Weights of a small image diffusion model.
Model: norm rmsnorm, moe top_k, patch size [4, 4].
Training: adam_atan2 at rate 0.0014, 8700 steps, batches of 128.
Data: trained on simulated stained blood smears, 22.8 epochs.
Rows from block 3, named by matrix and row number. Each number is 200 + 20 x the weight over its row's rms, rounded and kept within 0 to 999. All counts start at 0. After the name is the row's rms in percent of the matrix's.
# ada: adaLN modulation (shift, scale and gate of each sublayer stacked) (model.blocks.3.ada.weight, 1536x128), inputs 0-63
ada.1209,156,197,210,176,172,221,190,206,205,199,192,220,204,215,169,176,179,166,201,210,176,208,182,189,225,211,199,219,205,234,178,222,226,158,164,162,198,206,186,220,221,222,171,213,219,226,184,199,182,230,188,183,212,177,197,228,230,188,213,222,167,196,170,196,186
ada.1210,164,213,207,227,223,193,190,223,193,226,199,172,167,176,205,209,195,154,220,214,224,185,219,197,169,173,191,199,197,199,202,193,202,214,206,189,218,206,204,193,192,191,209,215,182,172,188,186,197,192,241,217,175,250,177,153,201,193,179,170,239,193,248,197,173
ada.1211,087,210,172,150,195,203,207,166,235,216,191,237,205,207,180,202,189,184,210,179,191,216,197,180,206,165,237,208,211,235,214,190,164,187,198,194,175,220,185,170,195,177,178,197,194,204,237,191,184,187,224,217,211,199,205,203,169,187,221,206,210,242,193,147,206
ada.1212,104,221,184,193,216,193,193,206,231,195,183,194,216,199,189,218,209,193,191,200,184,169,200,202,181,160,204,191,228,204,218,190,154,210,256,201,203,226,232,196,186,174,199,168,184,179,172,203,187,183,214,194,208,246,177,179,195,172,184,192,230,223,228,178,236
ada.1213,102,195,174,210,174,228,176,202,209,193,190,172,208,206,177,198,191,127,212,209,174,203,204,163,201,230,191,220,201,201,181,202,237,180,184,151,184,218,198,220,219,207,190,226,213,208,202,199,195,231,208,198,199,217,190,200,218,193,199,215,192,185,212,188,179
ada.1214,130,196,195,215,185,216,177,230,183,202,200,167,182,190,179,198,171,142,212,186,199,168,208,206,182,211,176,207,200,201,184,179,225,224,174,169,189,204,189,224,209,217,206,230,199,190,223,231,202,220,235,204,182,237,193,176,210,213,192,192,205,188,238,215,157
ada.1215,143,202,198,203,221,185,195,216,212,220,209,185,211,193,218,211,184,157,202,197,218,193,223,194,178,187,199,221,196,195,200,191,182,221,241,197,219,225,212,197,192,170,206,169,187,176,205,212,209,186,220,215,172,238,204,156,196,184,189,184,235,200,240,192,204
ada.1216,133,224,179,174,186,224,176,206,212,221,228,239,201,223,186,179,176,192,182,175,205,172,205,188,227,182,231,214,203,224,172,187,181,177,229,173,209,199,209,171,228,190,195,197,226,225,191,215,178,218,193,190,205,188,218,206,202,168,234,216,194,232,190,200,219
ada.1217,183,188,192,227,214,177,197,248,200,197,189,190,223,194,203,241,225,189,197,186,185,133,206,207,183,172,182,190,235,186,237,196,173,221,204,211,219,211,215,210,176,195,217,210,179,180,193,201,197,164,217,221,204,216,178,192,182,185,187,193,230,214,211,172,202
ada.1218,134,184,194,222,179,217,185,212,190,173,169,176,208,207,164,197,196,167,171,204,182,205,167,186,205,205,161,207,194,219,191,218,239,191,162,170,182,195,180,233,212,231,203,196,209,209,218,206,218,218,209,172,205,202,172,215,207,220,202,212,185,184,197,201,178
ada.1219,083,224,168,222,209,188,204,194,195,210,192,221,199,211,223,204,194,183,218,178,188,193,198,176,190,197,232,179,193,199,202,210,190,208,242,199,233,211,219,163,188,197,175,168,187,189,226,169,185,175,215,219,189,218,231,173,189,188,199,193,230,201,216,148,225
ada.1220,098,184,175,178,218,185,185,206,161,198,204,227,196,199,207,213,215,221,198,176,198,196,189,214,195,162,218,153,187,207,215,189,176,211,252,223,215,173,207,179,184,201,185,203,188,191,190,190,219,174,215,223,195,206,219,191,178,223,201,193,223,190,200,197,234
ada.1221,144,214,185,180,181,225,174,176,211,200,185,239,205,240,182,190,180,179,174,185,185,186,176,187,237,192,212,217,231,208,190,185,198,173,192,174,173,208,197,199,218,173,191,205,221,230,188,192,179,218,177,190,231,163,198,235,208,208,232,230,174,224,164,202,215
ada.1222,112,243,203,196,208,213,213,221,234,204,178,205,202,198,178,203,199,127,223,172,205,193,216,189,194,212,208,238,216,222,197,174,208,193,227,164,210,239,210,184,207,168,198,161,200,195,186,184,201,207,216,233,184,228,181,183,231,182,198,192,213,222,218,190,222
ada.1223,136,211,193,225,213,193,196,215,195,197,187,174,202,196,200,206,208,153,212,202,220,195,209,195,171,178,191,201,186,206,200,201,191,220,239,184,228,213,213,196,194,195,202,217,190,175,198,196,205,195,225,226,170,250,199,151,194,200,182,182,234,205,248,189,191
ada.1224,147,204,217,208,216,191,198,224,190,231,198,187,182,186,231,214,200,154,219,237,231,197,217,201,175,211,174,225,170,191,193,199,191,220,199,184,225,211,183,204,196,193,205,235,193,178,206,192,212,198,232,219,170,237,191,159,186,192,184,179,220,185,234,211,172
ada.1225,139,219,176,226,214,179,193,194,197,187,196,211,216,196,207,223,214,223,186,187,189,153,204,206,189,175,199,182,200,188,231,184,154,216,235,222,212,197,224,200,176,186,211,200,181,184,195,192,198,162,204,217,194,205,215,193,170,178,198,191,235,191,204,195,225
ada.1226,077,205,214,193,175,231,157,191,184,193,208,206,206,208,183,201,199,180,188,221,204,165,212,180,224,196,212,193,177,208,180,202,212,169,175,167,189,212,172,214,227,219,203,180,227,228,245,243,223,218,201,205,186,189,194,208,195,189,222,237,179,184,191,195,165
ada.1227,130,239,202,224,221,200,201,197,202,212,200,172,193,193,199,217,194,157,232,191,226,186,224,186,184,185,185,211,212,212,208,193,192,201,242,179,236,191,228,193,198,169,206,187,192,182,174,183,198,199,220,217,210,236,192,172,212,181,187,187,224,218,230,166,218
ada.1228,150,192,195,189,166,225,188,189,205,180,182,214,218,218,159,184,208,173,192,207,170,210,178,189,226,199,196,195,217,235,190,205,208,199,168,162,185,203,202,227,222,213,188,197,222,227,208,214,202,226,187,198,216,176,191,233,210,189,218,229,165,193,172,197,195
ada.1229,179,215,193,189,177,231,173,189,205,192,178,222,207,221,168,176,195,190,181,179,165,201,158,186,232,212,215,187,218,231,181,185,214,167,189,172,187,217,213,212,223,201,165,201,223,230,200,202,199,222,177,154,219,168,205,232,215,210,225,224,168,206,167,219,209
ada.1230,142,219,206,218,219,201,212,207,231,225,201,186,175,180,208,206,202,154,232,172,209,191,232,201,174,171,197,232,185,211,212,187,206,195,216,188,221,193,204,182,190,168,209,190,184,176,188,179,207,189,227,216,199,241,176,167,201,199,179,173,235,211,234,194,206
ada.1231,164,188,190,217,230,170,205,213,170,192,208,177,190,182,221,227,225,220,210,194,205,175,209,224,169,173,192,175,196,177,224,209,182,216,215,238,210,173,205,191,171,216,217,191,168,169,199,209,202,167,229,214,182,231,198,169,183,201,180,177,238,194,233,203,183
ada.1232,213,207,188,176,173,222,190,207,212,188,188,225,220,214,161,188,198,199,194,203,179,198,156,191,231,201,204,195,217,218,191,208,206,181,170,178,186,230,215,215,217,206,170,208,219,231,185,195,165,218,181,182,230,156,199,239,234,201,217,226,166,199,154,193,202
ada.1233,113,222,200,201,199,208,225,215,186,238,227,213,162,183,194,187,197,137,208,189,247,186,218,165,191,236,210,241,177,193,184,184,210,178,170,169,216,183,183,181,206,220,199,188,201,193,218,179,211,208,229,223,167,224,234,173,171,221,205,182,213,191,224,202,171
ada.1234,152,210,209,208,171,222,212,208,189,186,215,170,200,196,180,195,180,158,218,213,205,194,211,182,200,220,167,205,192,192,181,209,229,194,147,167,191,218,171,233,221,215,197,216,215,208,204,217,193,227,208,182,198,204,199,201,225,194,190,212,183,195,203,201,146
ada.1235,166,225,214,225,213,192,189,222,194,196,207,165,191,189,210,210,199,162,193,211,214,192,238,205,172,194,181,206,202,184,197,199,199,229,255,190,210,205,204,209,197,180,224,195,189,175,184,202,181,196,225,215,181,254,198,157,201,188,180,187,236,215,256,193,192
ada.1236,143,212,188,190,180,219,206,208,230,170,201,227,216,226,155,192,161,167,212,187,185,188,196,192,226,193,215,236,225,230,196,203,193,169,199,158,192,196,191,204,213,192,178,182,218,224,182,201,176,209,184,200,233,176,190,228,215,192,213,229,185,233,171,183,221
ada.1237,116,209,177,193,180,220,204,203,224,199,179,240,216,212,185,205,175,132,199,206,180,189,201,202,222,192,218,228,220,239,194,173,177,181,194,153,190,234,227,211,214,198,184,192,212,219,196,216,198,208,192,211,200,176,180,211,213,177,224,219,192,244,171,158,226
ada.1238,157,185,221,210,178,216,206,217,188,204,205,170,192,180,182,185,181,136,201,208,207,205,210,202,190,216,175,228,176,208,180,199,249,202,158,161,183,208,172,219,209,234,195,216,201,199,203,214,194,225,220,194,187,224,189,189,220,202,188,195,195,197,223,213,142
ada.1239,212,216,189,171,174,225,190,186,219,190,181,227,216,220,169,191,200,190,197,185,172,207,168,196,230,208,197,210,218,223,192,194,219,173,158,177,188,213,194,215,211,213,183,191,217,229,200,193,208,216,178,180,232,160,190,245,227,207,218,227,167,213,159,205,204
ada.1240,197,194,200,217,221,174,211,223,206,202,196,169,190,167,209,232,224,175,204,192,208,170,212,216,164,193,177,190,193,198,228,195,211,225,190,210,208,205,188,213,171,192,225,201,168,166,192,192,210,173,238,222,177,238,184,174,188,182,165,172,234,195,235,194,170
ada.1241,161,224,178,181,182,222,182,194,239,203,194,240,209,221,176,182,192,189,218,187,177,196,177,185,232,184,212,211,203,237,192,157,181,178,221,169,186,194,208,211,219,176,186,189,220,230,205,196,197,207,174,207,223,169,204,222,200,216,233,227,184,225,170,203,238
ada.1242,152,213,193,232,217,190,224,223,210,232,183,191,184,172,200,226,205,152,208,202,229,173,234,202,172,172,197,229,203,194,220,184,188,208,213,192,218,216,217,179,179,176,217,209,174,172,201,198,192,176,228,217,193,236,197,169,189,191,180,182,238,217,230,205,200
ada.1243,109,176,221,199,213,182,204,209,160,198,224,188,188,189,212,204,220,228,205,176,203,201,202,217,175,225,194,180,177,177,211,203,209,213,190,230,214,193,171,181,185,211,194,202,180,178,172,205,240,184,236,203,173,228,217,173,188,226,193,187,223,168,226,201,158
ada.1244,156,205,208,216,231,180,198,218,181,212,201,175,176,183,220,221,210,181,208,174,226,197,227,211,162,189,180,187,184,189,220,200,196,209,197,213,217,223,214,183,174,196,209,215,172,165,205,202,212,169,236,239,180,246,208,169,183,190,177,164,240,194,244,202,182
ada.1245,201,210,189,189,169,223,188,182,205,185,189,234,210,224,161,190,182,190,206,204,169,205,187,196,233,199,207,223,223,214,189,212,207,172,163,174,182,219,205,217,216,204,168,193,220,231,186,208,195,219,191,192,221,160,200,240,225,221,224,229,168,217,160,209,194
ada.1246,101,230,199,188,197,210,174,186,202,182,183,198,177,193,188,208,188,142,199,194,199,166,214,174,199,211,196,218,202,204,184,201,179,226,237,172,218,226,199,181,216,212,199,179,207,200,223,171,184,206,205,219,179,231,204,178,200,172,206,195,221,212,229,205,209
ada.1247,117,236,196,200,212,198,184,172,213,226,195,235,189,216,208,194,197,186,189,166,214,183,205,174,213,179,232,206,210,230,201,183,170,189,250,191,211,217,225,170,199,175,207,186,202,205,195,169,178,180,191,222,207,195,192,196,195,199,216,206,217,207,190,178,242
ada.1248,168,217,211,201,216,192,196,218,206,218,208,184,171,177,217,212,186,147,225,201,216,198,215,194,167,178,187,214,178,189,201,196,203,212,208,192,208,212,199,192,189,177,204,214,181,170,217,176,205,191,235,217,176,250,193,156,189,209,182,178,234,200,250,205,179
ada.1249,158,211,176,187,184,230,195,185,217,192,166,236,222,224,168,194,201,176,178,189,185,194,174,207,231,220,204,218,214,208,196,214,188,187,180,165,187,256,182,209,214,193,176,192,221,228,210,211,213,211,172,184,237,161,202,234,229,207,214,224,171,198,157,185,214
ada.1250,143,241,208,211,203,217,205,196,212,215,189,182,188,212,201,197,174,127,209,194,219,192,197,206,192,188,200,237,204,205,178,189,206,201,257,162,215,213,203,190,218,194,199,199,207,193,204,201,178,220,211,228,171,237,183,171,203,208,195,192,213,192,231,181,212
ada.1251,121,226,210,178,196,204,214,195,240,207,202,232,203,203,173,214,189,146,212,201,199,200,190,203,209,178,218,224,226,249,202,192,189,194,202,169,209,231,237,199,197,220,207,190,201,206,201,189,193,190,197,210,225,187,157,212,230,205,206,212,203,228,179,178,230
ada.1252,169,231,190,181,174,226,181,224,219,193,172,218,224,237,164,185,201,197,183,210,169,198,188,169,233,181,190,218,226,223,192,187,191,206,198,179,183,217,193,212,221,207,191,180,225,232,213,188,188,214,173,180,222,168,202,240,226,178,220,229,176,214,165,192,224
ada.1253,130,224,205,207,203,206,191,215,196,221,203,201,198,177,210,193,188,134,227,199,240,173,233,195,187,191,215,218,194,201,181,172,195,214,215,171,221,206,217,181,210,200,206,211,200,189,245,203,191,208,220,228,178,232,212,158,202,198,201,187,223,211,231,215,180
ada.1254,109,225,219,187,189,230,183,197,199,206,181,206,198,210,180,184,170,140,212,221,194,202,201,202,214,213,203,209,180,210,173,167,228,207,166,152,218,247,208,203,224,208,191,197,220,217,221,199,197,222,198,185,184,201,202,199,219,219,201,209,184,189,195,186,172
ada.1255,134,213,181,201,173,221,182,194,204,196,191,223,213,210,173,187,196,162,193,185,193,209,191,170,229,193,216,227,217,239,190,199,224,170,174,161,191,210,214,219,213,201,186,184,220,227,196,187,182,219,178,198,222,166,201,234,218,205,214,229,170,197,162,199,207
ada.1256,201,211,187,163,190,219,189,188,205,191,181,244,199,221,166,190,193,195,188,185,162,188,165,207,234,207,217,208,213,225,193,192,195,174,179,178,196,220,211,205,212,201,158,183,219,229,190,190,219,209,176,194,232,158,203,245,228,217,218,223,169,211,153,207,213
ada.1257,116,202,195,200,171,230,186,203,207,195,198,171,210,229,157,191,184,169,165,206,162,215,181,181,209,215,186,201,200,226,184,200,227,202,170,162,168,190,192,241,222,198,175,207,215,215,200,222,202,229,213,190,225,202,191,210,211,248,195,210,181,209,200,218,176
ada.1258,168,204,202,196,222,183,206,204,192,203,198,221,208,192,213,216,226,244,187,185,190,169,190,223,194,174,213,185,213,186,222,196,144,214,245,235,206,190,238,173,183,183,205,196,183,188,187,197,224,172,208,225,181,203,213,194,172,177,207,194,227,203,203,187,233
ada.1259,227,210,197,176,177,219,194,188,211,186,189,235,217,230,181,181,195,206,180,201,160,191,159,188,234,194,207,202,227,227,193,195,191,186,200,184,176,209,229,210,219,206,183,193,226,234,189,198,199,213,171,192,235,163,195,243,221,196,225,230,169,208,160,183,225
ada.1260,159,196,195,189,178,221,188,178,205,181,158,205,213,227,161,178,201,193,167,183,150,193,173,182,224,209,202,196,230,218,183,217,210,178,184,178,178,209,180,233,221,224,184,171,219,225,187,214,189,224,196,187,224,177,208,229,220,206,221,215,179,209,177,199,201
ada.1261,162,222,196,163,166,222,188,215,219,197,207,228,209,217,154,188,191,176,223,193,187,195,187,178,224,222,202,215,207,218,186,223,209,186,150,171,178,208,189,230,215,238,182,194,213,224,214,214,189,221,191,175,237,171,191,231,219,224,214,221,172,205,169,198,193
ada.1262,166,216,209,221,224,181,213,208,206,221,194,183,199,185,215,225,200,175,206,189,208,181,224,190,176,197,190,202,198,186,215,184,182,214,244,210,202,223,203,195,181,172,216,198,177,173,225,189,192,175,222,235,180,234,200,167,173,186,191,186,241,208,235,201,217
ada.1263,167,229,188,209,219,189,201,205,226,243,176,215,195,191,201,223,190,156,216,190,214,187,217,212,187,171,219,214,214,209,214,171,178,205,222,191,218,195,219,186,187,168,213,196,185,183,176,186,206,177,211,220,189,221,179,177,195,188,199,191,231,225,218,185,224
ada.1264,138,187,207,217,213,182,209,200,205,231,188,180,177,171,215,202,192,213,224,209,222,226,202,197,171,194,180,206,174,198,204,193,225,208,155,218,211,209,194,198,175,193,219,212,170,173,205,180,217,187,237,222,177,218,168,177,177,220,175,169,220,173,225,207,149
ada.1265,128,196,178,208,188,216,179,208,189,202,192,166,188,193,192,193,176,140,204,178,207,181,196,183,192,218,165,208,216,206,181,190,232,220,213,162,187,200,173,205,222,214,208,198,206,198,181,222,184,234,235,164,206,237,188,183,192,189,190,194,202,219,236,219,190
ada.1266,111,232,184,194,181,223,199,188,235,202,201,211,222,225,173,175,165,150,209,216,173,218,187,159,219,196,195,191,225,223,185,214,197,196,221,155,170,219,198,221,226,206,192,180,225,220,176,202,216,225,179,189,219,195,189,212,225,183,218,223,187,221,192,217,221
ada.1267,124,208,172,177,171,221,179,196,215,200,172,225,190,228,185,194,199,162,206,227,196,199,206,181,224,235,194,205,210,208,193,204,210,187,151,158,159,231,173,215,219,219,188,191,215,227,200,208,249,221,208,210,226,170,213,227,210,186,217,222,169,216,169,203,186
ada.1268,211,204,198,177,170,224,180,186,221,175,193,229,216,227,166,180,187,194,196,198,162,206,162,184,233,208,197,201,214,231,184,214,208,179,166,176,189,234,207,219,215,206,177,199,217,231,202,192,215,214,182,186,234,154,202,245,224,213,216,227,167,212,155,199,202
ada.1269,098,196,182,201,185,215,174,213,220,217,173,229,200,212,163,200,217,156,221,171,198,193,166,206,218,194,195,209,188,228,194,198,217,176,144,165,201,230,190,197,201,192,176,196,202,216,183,228,224,214,196,205,225,174,209,227,204,214,204,216,178,207,168,180,192
ada.1270,091,227,167,168,190,227,172,174,218,193,190,231,201,227,193,180,193,187,178,191,190,199,195,185,219,190,237,186,221,221,181,202,179,183,275,182,192,178,208,169,220,175,173,186,218,217,204,183,184,210,197,196,202,200,203,199,202,190,237,217,198,229,198,196,247
ada.1271,154,183,203,220,192,208,189,221,188,214,207,205,177,180,188,203,174,123,222,221,232,198,227,201,192,214,191,239,189,201,190,198,210,200,161,159,208,220,169,211,203,224,202,203,196,195,191,231,198,211,219,220,188,212,199,184,213,216,188,193,199,202,207,220,162
ada.1272,095,195,215,206,198,183,203,214,176,162,185,164,205,198,184,227,224,193,189,192,176,160,206,208,180,185,175,182,222,192,226,220,187,218,184,214,190,210,219,225,178,213,216,182,179,181,180,223,204,176,221,216,177,225,184,200,201,141,178,199,221,203,217,187,191
ada.1273,198,197,207,208,226,178,206,221,184,230,201,178,187,173,207,223,208,182,197,189,217,183,215,211,165,189,188,193,193,169,216,200,180,218,216,212,223,181,193,195,182,197,227,202,172,165,209,205,214,179,241,218,177,247,199,162,168,202,180,171,239,195,249,192,181
ada.1274,097,212,211,206,161,235,204,221,220,226,191,219,196,213,182,167,192,176,199,186,198,215,205,227,223,199,210,214,159,218,176,175,216,193,197,167,207,209,170,206,230,172,190,209,226,226,206,215,172,229,185,198,224,183,194,213,222,267,224,207,176,207,185,196,204
ada.1275,109,217,198,194,218,176,208,195,193,199,195,204,199,211,193,222,213,221,188,155,180,152,174,221,190,202,204,154,215,196,229,174,154,205,224,232,190,218,225,188,173,181,189,180,177,183,176,197,194,165,205,221,188,200,203,203,187,185,186,195,225,219,197,197,228
ada.1276,195,206,179,188,187,215,186,181,214,191,186,238,232,221,164,195,194,198,187,192,176,188,182,194,232,189,228,195,236,221,199,195,183,188,206,183,181,209,216,210,212,208,175,195,218,228,196,189,200,202,172,187,231,158,201,240,215,204,223,229,175,227,155,185,235
ada.1277,165,243,177,180,208,207,193,192,221,214,193,225,207,212,197,191,188,202,200,194,201,189,190,206,211,187,235,204,215,215,193,186,163,190,267,194,205,193,217,168,210,174,185,185,210,207,186,178,189,197,187,220,196,203,191,191,190,179,228,210,211,230,202,198,248
ada.1278,106,173,181,226,209,171,166,196,214,172,221,206,224,206,211,225,196,202,192,196,189,168,216,215,191,198,176,195,238,161,217,177,162,226,252,215,192,202,202,224,179,207,202,174,190,188,201,201,207,177,187,212,195,209,207,199,194,204,193,206,220,225,210,186,230
ada.1279,140,200,213,185,218,182,189,221,170,208,194,188,178,180,202,210,221,173,187,182,196,180,199,223,177,202,205,190,189,204,208,190,208,212,152,213,219,203,201,179,174,208,198,223,170,173,188,207,209,183,228,205,164,217,193,173,189,209,178,167,231,195,215,224,165
ada.1280,102,213,174,188,183,215,172,196,234,173,172,220,220,221,177,181,197,227,186,216,165,181,194,171,221,195,228,207,228,206,186,187,170,170,209,190,191,190,236,181,213,186,177,178,212,218,205,188,204,213,193,180,207,178,206,218,218,140,234,214,184,228,181,193,221
ada.1281,094,201,222,204,214,200,203,212,196,220,192,158,174,175,221,200,205,152,223,219,244,207,204,211,173,214,180,205,185,198,206,195,212,193,184,192,204,190,173,204,186,214,203,229,177,174,202,224,230,206,239,198,175,239,201,168,199,206,170,174,215,188,235,220,175
ada.1282,076,169,222,209,205,204,220,200,153,212,251,176,191,185,203,183,201,174,246,176,225,241,187,198,183,229,164,197,186,206,195,200,206,228,186,198,205,241,195,175,195,217,212,197,190,185,185,190,203,203,214,229,170,226,181,186,165,217,188,187,212,184,219,204,181
ada.1283,053,234,179,210,209,203,179,203,195,188,169,212,208,212,184,207,222,242,204,202,207,195,242,200,211,202,191,179,208,224,218,172,190,175,236,215,181,192,168,213,214,167,219,174,208,207,191,211,229,197,175,182,235,200,223,212,216,183,217,203,202,207,195,187,233
ada.1284,048,210,207,215,195,213,223,170,211,236,219,202,183,211,176,205,183,223,193,194,177,171,210,183,211,161,221,202,213,240,223,202,204,173,232,199,195,191,242,193,207,171,203,191,211,212,195,189,145,207,192,165,230,201,208,208,219,148,210,198,204,212,203,243,225
ada.1285,043,200,244,195,207,195,206,220,163,210,205,197,190,180,231,198,193,177,204,187,191,214,202,172,191,235,222,191,195,161,188,195,220,230,151,190,204,189,176,207,195,195,204,251,192,190,201,222,234,204,230,206,202,200,192,184,192,226,180,194,199,187,201,211,153
ada.1286,062,192,220,198,193,172,161,211,163,198,217,199,174,169,201,224,201,163,222,217,184,210,216,215,181,198,184,194,171,186,195,220,209,218,165,202,217,206,198,194,188,205,233,196,185,183,206,172,176,199,229,205,193,207,176,185,178,232,174,178,203,206,211,232,166
ada.1287,080,213,187,179,172,209,190,196,218,167,204,221,222,217,157,203,205,225,182,198,156,170,173,174,224,188,229,178,240,218,191,189,178,204,208,192,193,186,227,187,209,199,183,201,216,222,194,171,200,210,185,198,254,173,190,222,201,187,223,214,183,215,172,220,218
ada.1288,101,213,188,211,187,207,208,202,230,205,227,232,221,211,165,186,215,239,193,175,167,168,188,200,229,216,204,151,204,208,197,189,188,199,213,201,176,183,215,197,217,213,207,194,223,225,146,240,181,206,174,192,218,165,221,227,200,214,234,220,177,209,164,189,228
ada.1289,064,215,182,203,197,204,193,182,219,187,187,228,226,216,211,201,175,258,171,200,183,201,210,205,225,185,217,196,231,204,214,230,160,196,234,213,191,189,260,201,208,174,196,203,212,219,199,194,183,192,180,187,201,177,168,210,235,169,222,221,200,237,180,200,236
ada.1290,061,198,190,166,191,209,169,189,228,175,192,218,231,226,201,207,192,244,183,205,188,193,208,180,218,206,218,206,230,209,202,163,209,212,238,201,204,215,211,184,212,192,184,182,226,217,182,171,193,199,159,182,202,182,262,219,192,192,218,224,193,198,178,217,238
ada.1291,192,187,201,223,228,171,213,212,182,236,205,173,178,177,221,231,213,208,211,193,219,204,204,222,172,185,179,192,192,178,225,210,208,218,190,235,225,193,200,210,167,208,222,201,167,172,190,186,210,166,222,203,189,225,185,179,188,204,169,171,229,182,224,190,186
ada.1292,063,196,209,203,202,194,197,196,171,203,186,169,207,201,204,239,201,166,222,212,189,211,195,209,186,214,213,203,200,189,188,221,225,214,181,195,209,211,196,223,192,267,229,190,185,188,211,193,207,201,218,205,170,216,155,191,205,217,188,180,208,177,210,202,181
ada.1293,050,191,163,199,202,218,210,211,211,161,180,202,193,196,199,190,177,235,180,221,163,189,217,187,212,192,186,214,228,217,208,215,180,192,224,215,230,173,235,197,209,153,211,177,206,210,220,176,146,208,194,211,169,202,233,207,200,179,204,208,201,247,198,173,228
ada.1294,097,216,188,174,174,228,182,196,206,178,187,212,215,234,189,192,185,227,182,209,170,191,185,179,228,202,201,187,212,216,191,185,201,200,214,188,197,199,200,206,224,196,180,203,223,228,216,203,210,221,174,199,220,171,184,236,219,181,227,227,169,222,173,219,225
ada.1295,126,221,173,191,175,211,181,195,200,178,179,231,217,222,173,186,188,246,192,206,183,198,147,205,226,180,219,196,230,184,198,182,180,198,210,198,159,206,221,210,215,207,182,185,218,226,215,204,189,211,179,203,232,164,200,234,222,178,225,229,172,221,166,177,219
ada.1296,055,140,196,223,190,182,188,189,228,198,212,173,226,187,207,195,207,170,213,211,227,179,209,178,188,185,210,210,180,190,206,221,203,201,162,195,201,215,225,181,190,240,231,186,185,191,212,223,202,216,216,232,179,204,192,189,166,209,194,183,201,167,209,201,170
ada.1297,138,201,205,188,177,222,187,198,250,208,177,215,228,217,190,173,174,194,207,194,182,189,189,196,227,184,220,205,197,220,177,180,199,174,203,170,181,214,197,211,225,215,181,200,228,227,179,176,169,229,169,172,213,177,216,225,222,209,208,219,172,222,177,165,209
ada.1298,056,178,183,222,184,209,181,195,198,184,175,216,230,204,204,213,208,239,218,223,168,181,185,237,206,216,239,254,179,221,208,178,169,206,237,209,201,230,228,175,201,188,198,207,204,209,188,207,210,197,192,228,206,202,223,205,229,159,218,203,208,211,198,210,227
ada.1299,202,206,197,190,175,229,181,202,214,198,180,219,219,222,173,188,174,157,200,206,186,198,184,176,224,207,210,207,215,218,164,187,193,192,200,142,188,206,206,207,232,185,183,188,231,227,198,211,191,233,175,185,220,181,204,221,224,195,218,230,170,222,177,196,211
ada.1300,060,202,195,192,193,219,193,190,207,186,184,212,198,220,188,186,178,239,152,157,204,207,190,213,220,193,187,254,225,219,185,220,194,194,217,201,169,183,204,205,216,180,162,180,225,222,186,202,171,197,166,224,224,175,206,236,201,211,213,217,181,234,173,165,223
ada.1301,093,198,208,196,215,181,228,213,197,222,199,176,180,164,218,223,217,169,242,182,222,200,218,206,170,211,181,209,175,197,214,230,213,203,186,208,210,234,194,204,182,201,207,202,176,170,215,198,194,192,238,198,191,236,190,171,190,218,176,179,227,169,234,215,176
ada.1302,053,214,206,224,202,210,206,173,221,191,198,218,231,223,213,202,174,243,228,203,182,187,230,173,218,184,205,204,220,229,192,229,162,174,231,219,185,210,213,189,204,190,202,170,212,219,183,191,206,183,175,192,218,182,209,209,200,207,212,219,195,203,182,168,223
ada.1303,052,215,182,181,205,209,205,161,218,239,207,222,235,211,177,218,218,228,232,166,176,159,188,228,215,194,223,185,214,199,201,235,185,166,203,195,203,174,219,230,214,174,196,181,220,217,208,195,207,209,165,201,187,181,180,223,180,188,188,219,188,213,178,189,217
ada.1304,043,212,205,183,186,236,186,215,200,227,216,209,178,204,185,197,209,206,201,189,183,181,203,208,192,237,190,235,203,227,221,211,219,187,216,183,151,198,184,203,199,213,182,233,198,194,180,210,168,206,198,163,225,223,172,203,156,198,185,195,206,245,219,190,219
ada.1305,173,214,197,177,171,237,170,188,212,170,184,218,223,225,170,172,174,200,173,194,171,210,184,186,229,202,220,206,227,223,174,201,207,179,205,175,181,193,202,192,232,206,182,193,228,227,201,211,192,231,178,179,213,179,201,228,225,192,232,228,166,208,177,201,216
ada.1306,040,148,218,206,214,196,220,179,167,207,181,187,181,200,239,206,183,161,218,211,219,209,206,158,187,218,184,183,201,196,191,202,230,211,167,197,234,182,210,222,191,216,227,241,191,185,238,169,201,212,222,197,225,214,207,188,188,206,175,190,208,175,212,219,167
ada.1307,045,214,216,189,184,213,169,225,233,180,208,214,199,211,214,184,153,212,189,170,171,210,219,205,208,144,210,150,212,191,198,210,203,213,208,209,206,196,187,187,210,214,187,172,202,209,221,173,220,196,203,165,222,193,165,202,247,179,222,202,191,200,194,175,218
ada.1308,053,221,194,204,217,201,199,196,213,152,199,216,202,225,206,213,187,247,178,208,185,191,211,194,220,212,207,171,205,192,217,204,188,189,231,220,180,225,199,199,209,179,195,186,223,218,138,167,219,194,167,249,212,179,176,215,234,198,205,221,194,197,177,207,234
ada.1309,058,206,220,210,212,182,199,212,181,221,235,171,182,181,214,196,209,164,211,225,218,225,200,190,180,230,162,168,170,208,188,228,207,191,166,183,212,202,169,219,190,230,201,185,180,184,229,221,234,203,232,216,176,217,207,176,197,233,187,180,206,189,219,224,160
ada.1310,171,226,191,170,175,227,193,201,220,184,191,226,222,221,181,179,185,188,179,192,185,189,187,166,227,189,229,205,219,218,173,207,189,161,206,164,185,216,209,171,234,207,183,189,231,229,205,212,200,229,179,192,212,176,234,216,213,198,227,229,173,209,177,171,214
ada.1311,052,183,203,162,202,205,202,254,193,227,181,193,204,180,215,175,136,163,214,217,180,213,204,187,187,186,207,167,186,191,178,174,218,200,178,188,194,203,184,190,199,228,191,211,191,190,210,208,184,199,221,223,187,206,173,176,217,204,197,194,200,172,209,197,171
ada.1312,054,189,194,198,214,163,210,210,205,184,176,195,155,199,194,229,213,170,213,217,205,223,199,210,185,213,183,189,186,176,190,205,201,216,165,202,212,223,206,250,198,222,187,228,188,183,195,194,212,200,220,189,173,218,209,185,242,212,172,187,210,219,217,177,173
ada.1313,064,205,195,206,198,208,192,204,236,184,197,223,210,232,186,194,181,242,186,196,174,166,193,154,214,176,210,229,243,255,211,217,198,206,223,205,204,205,219,192,203,209,226,182,210,215,195,212,190,194,183,211,233,190,226,209,221,175,198,212,198,197,192,163,224